A small contrastive image-text model, trained from scratch: encoder moe soft, text encoder width 256.
Rows from block 3 of the image encoder of a small contrastive image-text model, named by matrix and row number. Rows with one number within an expert belong to one neuron, the router's apart. Each number is 128 + 24 x the weight over its row's rms, rounded and kept within 0 to 255. All counts start at 0. Numbers have three digits each. After the name is the row's rms in percent of the matrix's.
Before each expert's rows are labels from the 100 images, of 14848, where the router gives the expert most weight on average: "patch colour" is the nearest of a few named colours to the mean colour under the peak; "responds to" is what is common among them. Only what is clearly more common there than usual is listed. The data: flat shapes of many kinds, plain or patterned, on busy backdrops. In brackets: how many of the 100, against the usual share in percent.
# router: slot weights (encoder.blocks.3.mlp.router.weight, 8x96, trained with AdamW), inputs 0-95
# up: expert up (encoder.blocks.3.mlp.up, 4x96x96), inputs 0-95
# down: expert down (encoder.blocks.3.mlp.down, 4x96x96, transposed), outputs 0-95

# expert 3
patch colour: purple (44 vs 3.3)
responds to: count: one (62 vs 20.4); purple shape (60 vs 22.1); its colour: purple (45 vs 8.5); its colour: red (30 vs 8.1)
router.6 083:116091151133134182131149095163126177119115144106148125115124121107129155115117091122126120109120135137135145094135127111141140166118133064155095153091137145140150125088141128142124143083161091156113119205103145108120164120122107135119162095105123090130114130137139153099121109074149128145
router.7 103:176168111103111127139100141103144088116131112137114068145087100124105113106145115137120099121146076144155154165150132127080123136169113142109082134121128113181163125140137167157141150145107159099120105102119115091113108137096142115125127163132124148142160157086137121144137146139100100146
up.0 129:190135154160142093095102126068134137141085094144150140155102131092118137146139109114134107125151107158120161088146104085133121125134131121129148130154121108121128121159072154116107137086127133140123137124120130171107151165121169120129111079138123156119141123124117110142080065149116131120
down.0 099:117124107091152101171130120089136104137163132133130096089104141112148155080168108142141096149078141140183155142113160134114079115158129105130142135186134094142133122107135100128133141149149128155158094155112118085131142186122141142142113155113115141119141149136158163125168128120123133139
up.1 121:149091110125127155170146147113140076164114071176095105126124111139160154137173129140107171129145127131150092126139116122126142145149092109074058132144114122100113140098137073097155139132117129114155145114104151098136130115115147143117131146113165129124165164104124132151109128137126139112
down.1 101:138148103089120126137124105110108089099107108138146081150112132134104140132128161125164130081190148164172133110127068148118143156135170153185099125116122153150155116139135159173112103141121175128143118115136131109135109100169117145101175144142097125125140129108130151098103141122134122131
up.2 134:130157181148128119094120092147107126138158147173101179112156139114130106114133119123105130119124111111093137030142120124153143125115127130126137125113095118130153130133118119091128123093179118164169143132126089094105126155115108128148114123143184153121127111156125161098120113163136153120
down.2 112:129105161146112119106109081128147144116114162160120152137105133110151099153153118135121169114114082127167145143107188115127145166134126119122085141118099119102155116140132125133152137127130107094133149124073095090146101147127144171124157090137153130127158086111102161149138150092089108166
up.3 077:112123180149154104117108089111078149117129168141110141121129156139117128093115188120111172111139109096118104115098130126144132109111126127098115147127097105150076147110135112106106110131156137137134132115091109129143095118088088136122118160098177147100110085164137125090130118135138177097
down.3 102:090109119129124117125092126102160122106111127149104149172127129082112131152095113161123115129090114116089114137150148105109149146113107112161166127094096169090126106103127121127150151102133108120163160127150152124165067185118120110149154097119115137098114136128139126162112157121069146144
up.4 112:155130102161140118128086141144105118125142141133134164088081081136132132180159090177138119128072133113100150136123139129151160134176132109141135109121132119113084095103155105104169153124110102127146161135130091109141152091128163117152152142117134136109166096149128125117132106124084160111
down.4 115:130134161145091125074135118097173117106146117116140130162142177138144129100119190089124138093127093131152124139136109144099086129083142133096088168119118146145174145145100140131090112114131147127103077096114154134113143162121103138104128122121101109098127129092095137142151109155115125139
up.5 102:150160102121123173107169149149090136126097076111099146126140111122122148121111129169174118171151109161125131162126113087130119117112166146095103139134113110102181138113159119152114091162092149104119083113107143145126160127162118128126111083136105160155118165146118141099133129124139113149
down.5 100:158088144115118067134094107113129125148149159119171156110115143129098109129118146124105137128101103138121122070107130140111149151107124118126114097119120136091050110131098135105114150125149111125146152115170128102146124144095107078173125096103159133118112119118134133129100151113097178091

# expert 2
patch colour: purple (30 vs 3.3)
responds to: count: one (62 vs 20.4); its colour: white (29 vs 8.2)
router.4 111:119122122093149159071138118098142139104132138122163110111112156140156100122115144135167098157110131125145129140135080112106114162173109148141126181121123139139147152112129167075142168111153115136109124095172150121114115137119134095150104107142143070150151141159118112171159137098157105152
router.5 086:097083136167126182153137085146083147121128128150135118115129111129088177100117137130102104097177122132115146142114105127133128096110125162135126151132129091118078155103108084150176145118152119150145124118135168168161135143105132101142172150144122133123119103159128120161146106112120129086
up.0 102:116083127133094152104136099124117139123148149093158178120060129129167132153100110094147156093147136135078129143148148121146135146116150112111117120121047119142102144182138138117125146180131137117117110131124138131120124141091142168164123133101163116145177127139145100141135144126142136109
down.0 107:159134104114183161129142130130131110169128139146132080162175100127079126134167147147114117162103100133180104137129097143106112125157083106133171158162143110148137115116123099146133124070136143133141120142137140154149128146148112077102135109167085127112114139138082146121132107126150127136
up.1 099:147097133133166130112120139150110155110083122070139125156167149161125119081117131153158138109131090178097093142178108136103149136158141134153162137159123125124149129115138130105135116109138085115135134127104084139149156124150126088176094138133134152133160136110072107161121123162117147141
down.1 097:087131122145092142123131131094154124152148148151104092088150070127156140133118123099091126137143171132136146141118134134122165126115112156107134124097101129105108113127124129158110151143143146130105139171163145114134096133132168153098195138106121121151119132128189128074156143116160168094
up.2 090:165130118128101112162155171128172118137130117128104157093124125085186108097143110132138107160176172158103125138134106144136104127129088109093175168098121109134093084153158119087144108098111159103095092136133134137120154113122163135139129160131119140117137155130128143109096108117145117141
down.2 090:064105149147125114108110102148098096076138127140140095144145137136131100182114116114115081120127103103168088112125142123131111115118155114106081134146132139135171154085105168149156166178160089144160136135153132121132116172127139102138114094126155109129123122131097151134154149128132111120
up.3 124:121086121122118139133137119126104099103097110143156145138104098124082099155122142166075119179154147151137132080161161153144143138148127132108140125129188166141120132121112098110125121104147179134131112071098082142139130139111113158139113149123121156146127114091137171096141136164122101117
down.3 113:137116077162115116087113099117100152165127170136117076112181133133135106089068152119166117059150120118096132154118142097121132140089122120113099155103099106123137137124117137146111126124120110122118135143131137102110157132137147075120127105078128102131162111107110117154100138121115152147
up.4 101:108128094121119148143140166128125108123123151163130134122112128124147128144164149164081141144121084114134137105130127127095115138090126129143124134118154168131152113103128110158117099132122126177145144126147101098218152100066091118141084079128118153170144129177139135128125130113133148150
down.4 092:085069128122126127114117125117142152131090109083141105149113126151143153139101152134166149163142101143130136155110101148140142159133145156101131129178138077117082125134113120061125124108112113123111103155100145131086138169175115147133168118108133145132090150081140134130122100159132133134
up.5 096:177115141077170161106158110140139149153081147150107141135107167122121160122106141115096119131120080129106134138112124133079132125123099126111118146108135116111186075170104131112126131127120113164135152167131114146146132126131190099120105097160134139146118107125122165132146149107162122167
down.5 090:070111118168107106142128158128132137082152130127109147093135087133124160123126135127103146106165180127130143133133168113157173111145156129148152128144146120146121177098118121108105138133158143072136154099125172130163129167135110113141161174118140111124116159180152099135122112131098133114

# expert 1
patch colour: brown (65 vs 25.3); orange (28 vs 0.8)
responds to: orange shape (87 vs 22.3); its colour: orange (62 vs 8.6); brown shape (59 vs 22.3); its colour: brown (29 vs 8.3)
router.2 088:114114119100117136074120139130131152145130102183110148145146156114144160137116131137140135141130152116085114091095102118118074144126124142152121090137119111094151141161095136128099111134142149135129129153138150174164143105128122139122125082094119110130162113167067132123119149133148156050
router.3 106:107134161126114078139164144104107141140112105127132149174114178170114113135117133125142147154136117126140077100148132105114128130097099128128155121155118082092121121150130158166150135121186121069142090143109117155174136123120079141147130117126155126080126096124158105131122137160125137162
up.0 099:127098089109079136115155153096105169147139078135148137162162130140122125089171064174167116120117141157114112106104146142144127114157117135137133137134112140124147116142149100126134141154159113138173142157123083101126102136129150111094140170124142150104119124118127154165107124076129094136
down.0 097:136124149141136084159112152126139092096127151146140110122073115115157098155110110143118146117157171120114126133131123122112109119132133098129155087119104111111136124155119145152087108113120098151095102051145116128108135099133133147159104080129119140113145095163075102107140191145148145125
up.1 089:132136108126155169155150074152133121155099129128121114082144133135100138108115146111167137117120128146119164103108173130130126137123141147144092165120128127122159162112158144101166119141124149177131147103149163127146112140080099100157097148177172098111129144122115149079124124122089174126
down.1 106:120127111132145169163075116158140139113106092142103135114119122116140117158105159130113093141132117110127125165101134140146101122147103180114166124089142136129117101130129149118152141135096166195138162102133095140126092146129184134151096133084085126146090127125105107160153121147121103094
up.2 123:112137142114103088135125135143142151145152115159101137133158144126157168133092141124127170134100144095144136083140158137111141155145154133135116106125075137138147169116168148073124162117131154126132100134128149159082099101164147089106160133106110094169128089157125105109122135106127142078
down.2 095:104102182085112144139117133127108114148104095139119128113091164119169085157083092121120133137133092126160072133168127116090143158112113130115114103131133114128142141125118123136105111137184142108132121126137121120120158126094108138101192161159108155168151112127142110126167162112142149157
up.3 118:107141134120178100138146120081115105155127143108113140125142116148087107132101117125085171101138129144159155121137096171111169145125150153140099134071105114103120141138130139123095180153088138117105126086153164120088120153122125101125154137144101146150139109114096177110153091140114145142
down.3 120:137164149131157109150093099130151137089150121179087163082110140115120146145138133125156120173142122079154162172165152141100115080156124120134114123168082137153097113146098144116176134129144113089137159098133103136109138153131128134128098143087157154155130120131140122149145134131121119108
up.4 105:155150077147105125122119103115122116114098092150117131125111164143114135100136140136159149127130120156133129129139183143142099100123141107098132159105098156180162145102120136109137071096085115137120122125100074074140129117166161098149101122134150136131164091142128128155137127133168132172
down.4 106:120108143117131090129126116064138107143104158108100113153144098118106117131120158137127119153128113152123104093102081117135161113125133067103140118145195084067128096131152141123131150125111138118111141099137169130146125086088147125123114137122114150115106095156133098124108095148098133090
up.5 083:102134111150150164095126136140157189118124131088101132106143145099169140128111107081112132108100130094157171111113101111158117108096105093135130162130158114143120144142140135101120114100110126117144113145196106141091139145136098139151157110156098092136160114170140113135169133103103112142
down.5 099:136152141148166146105146154144088120134090094140133127120089125114169150154102129129099127093169127150089151130121118150134133152190145148113143173128130151115113116043118077122139116118153143122125145143145123111127113138109111143107145121146122076101118150143120167146161153089102134152

# expert 0
patch colour: blue (38 vs 1.4); pink (32 vs 11.8)
responds to: pink shape (71 vs 21.8); blue shape (55 vs 22.4); count: two (43 vs 20.5); its colour: pink (42 vs 7.9)
router.0 117:089120149154120121114100136124125142115158109154096118121150116112100102123147135113102171079118107140148150158111152145132169125112159140128141114128117157149122125107134106127096158104161147146153156116123113104162082173122150150134182164089170170099112097099149142116094141143085157106
router.1 101:190085095107150185116145121118129145137113110130091140136140127117131141101141131144139105142132129134084159118129112159128060122120163137106132127101152147111158130147130158127092084145123152141167131120147130115119132075154117130140072117113149135137134168083073129125089120145147103119
up.0 089:118099092151161085128110155097113076109075117098090131162146147125141137125113157118161153119141157120162116129122138118094132100122113130120103169159113149090117091148136151115123117091144080096090159150123153150117090154106135093135121166132106104118141168110130116134121096125159106145
down.0 089:147151151179094133125135101127124133155163156085125137114152155128148160108120135099113063161107131155132092134158102137113158101165133140130110116113137111135117107162114176156129133120122143181158079075119123104123140127142115145156123137114099129102116100153148162090093124147165125124
up.1 102:120095107163102139151113142129125139110165131168176134088134165116133137157100132124134127097151118112112102127164138138133127147102065163128103145106138104140176170156123119104130112126146099131127141132099105138112090143089131143089164129107124171173130196131140141153127154138103107112
down.1 101:167122131097086109150139080124067079144140106141085095144169150156115166118116136135125111162162134117116138088106158106122144140118113160118123130133137094132119111127152076139125110142105116107145184115141133125119102142083126127137144111157124118152102104115128143097177110095111157157
up.2 114:157193145113131129146109109152169111153155116152155114155163150146164139118093145128125117170113145137113134119153174139140086135088146134145113107139131123111117138102157168141135132103121151133154114146127132156133100126145130098101149104120069082162157130156138145067099147116089119112
down.2 120:123136113143104146158129089111095132136138140168135091113114118123101121135146111089120130127166106146133114131151127137084138126111146198137143106107137109153122191087159092138114114144118159107115053142138083136119166117114132137132140134162147137126167135158113126154132106150153179107
up.3 104:096139141093149141110077118059138057097122139122141108125142127166088130119142145139140130140106137132146087129117123126140132139094112175158115141127107110121141086102150147118117101095083086121131145122116137138117129123137123148115120117169120150072100143150129100171123113173166121112
down.3 107:134103136063116151104128121135146155160179149107135139126134126116119117160109127122121122127167142118167094142099123126103133118143133080131165074111102097130145146126116105123157130155123161163125136102150102132149086172154084153110121147118162099133140079162137142110093108115096142086
up.4 094:153063110137139119127098155123112144100119126117072120139129105131125146100124169148109115108126121157115109138103153120164122087113130114116169115115148132114117130125127122125112136160142104101132167136144145124120108191122143171081138152121130128116126181174158145148139128083052141112
down.4 095:132142158121139141139109145147141142129184158116156103159152149120143095102142132083112106108130171100093106127122089103092161153111083142141128112090083126116105132132140138128131075106121119111105113124119128123133162138104075117123067126105111090120124109082110092148129141154152110155
up.5 100:146121146159097108126154121089099050106161118144096090122147119141089129122128151163133108095084099130167127156136102105140117137161098139084101110124124120124135115119124121154122145130110128093151159113157095106139182161112144108148132138117146150139142134100099117144158084088111133155
down.5 093:137110105065145142135101109144145129139153127132092144109132124133126072105149146130129168119132103109116100131092153101113134156113159127139145148101130129102156102163127092123127130133171136174096090147085144116132087138088144119096171098107136144131145088084143116155182143145124123105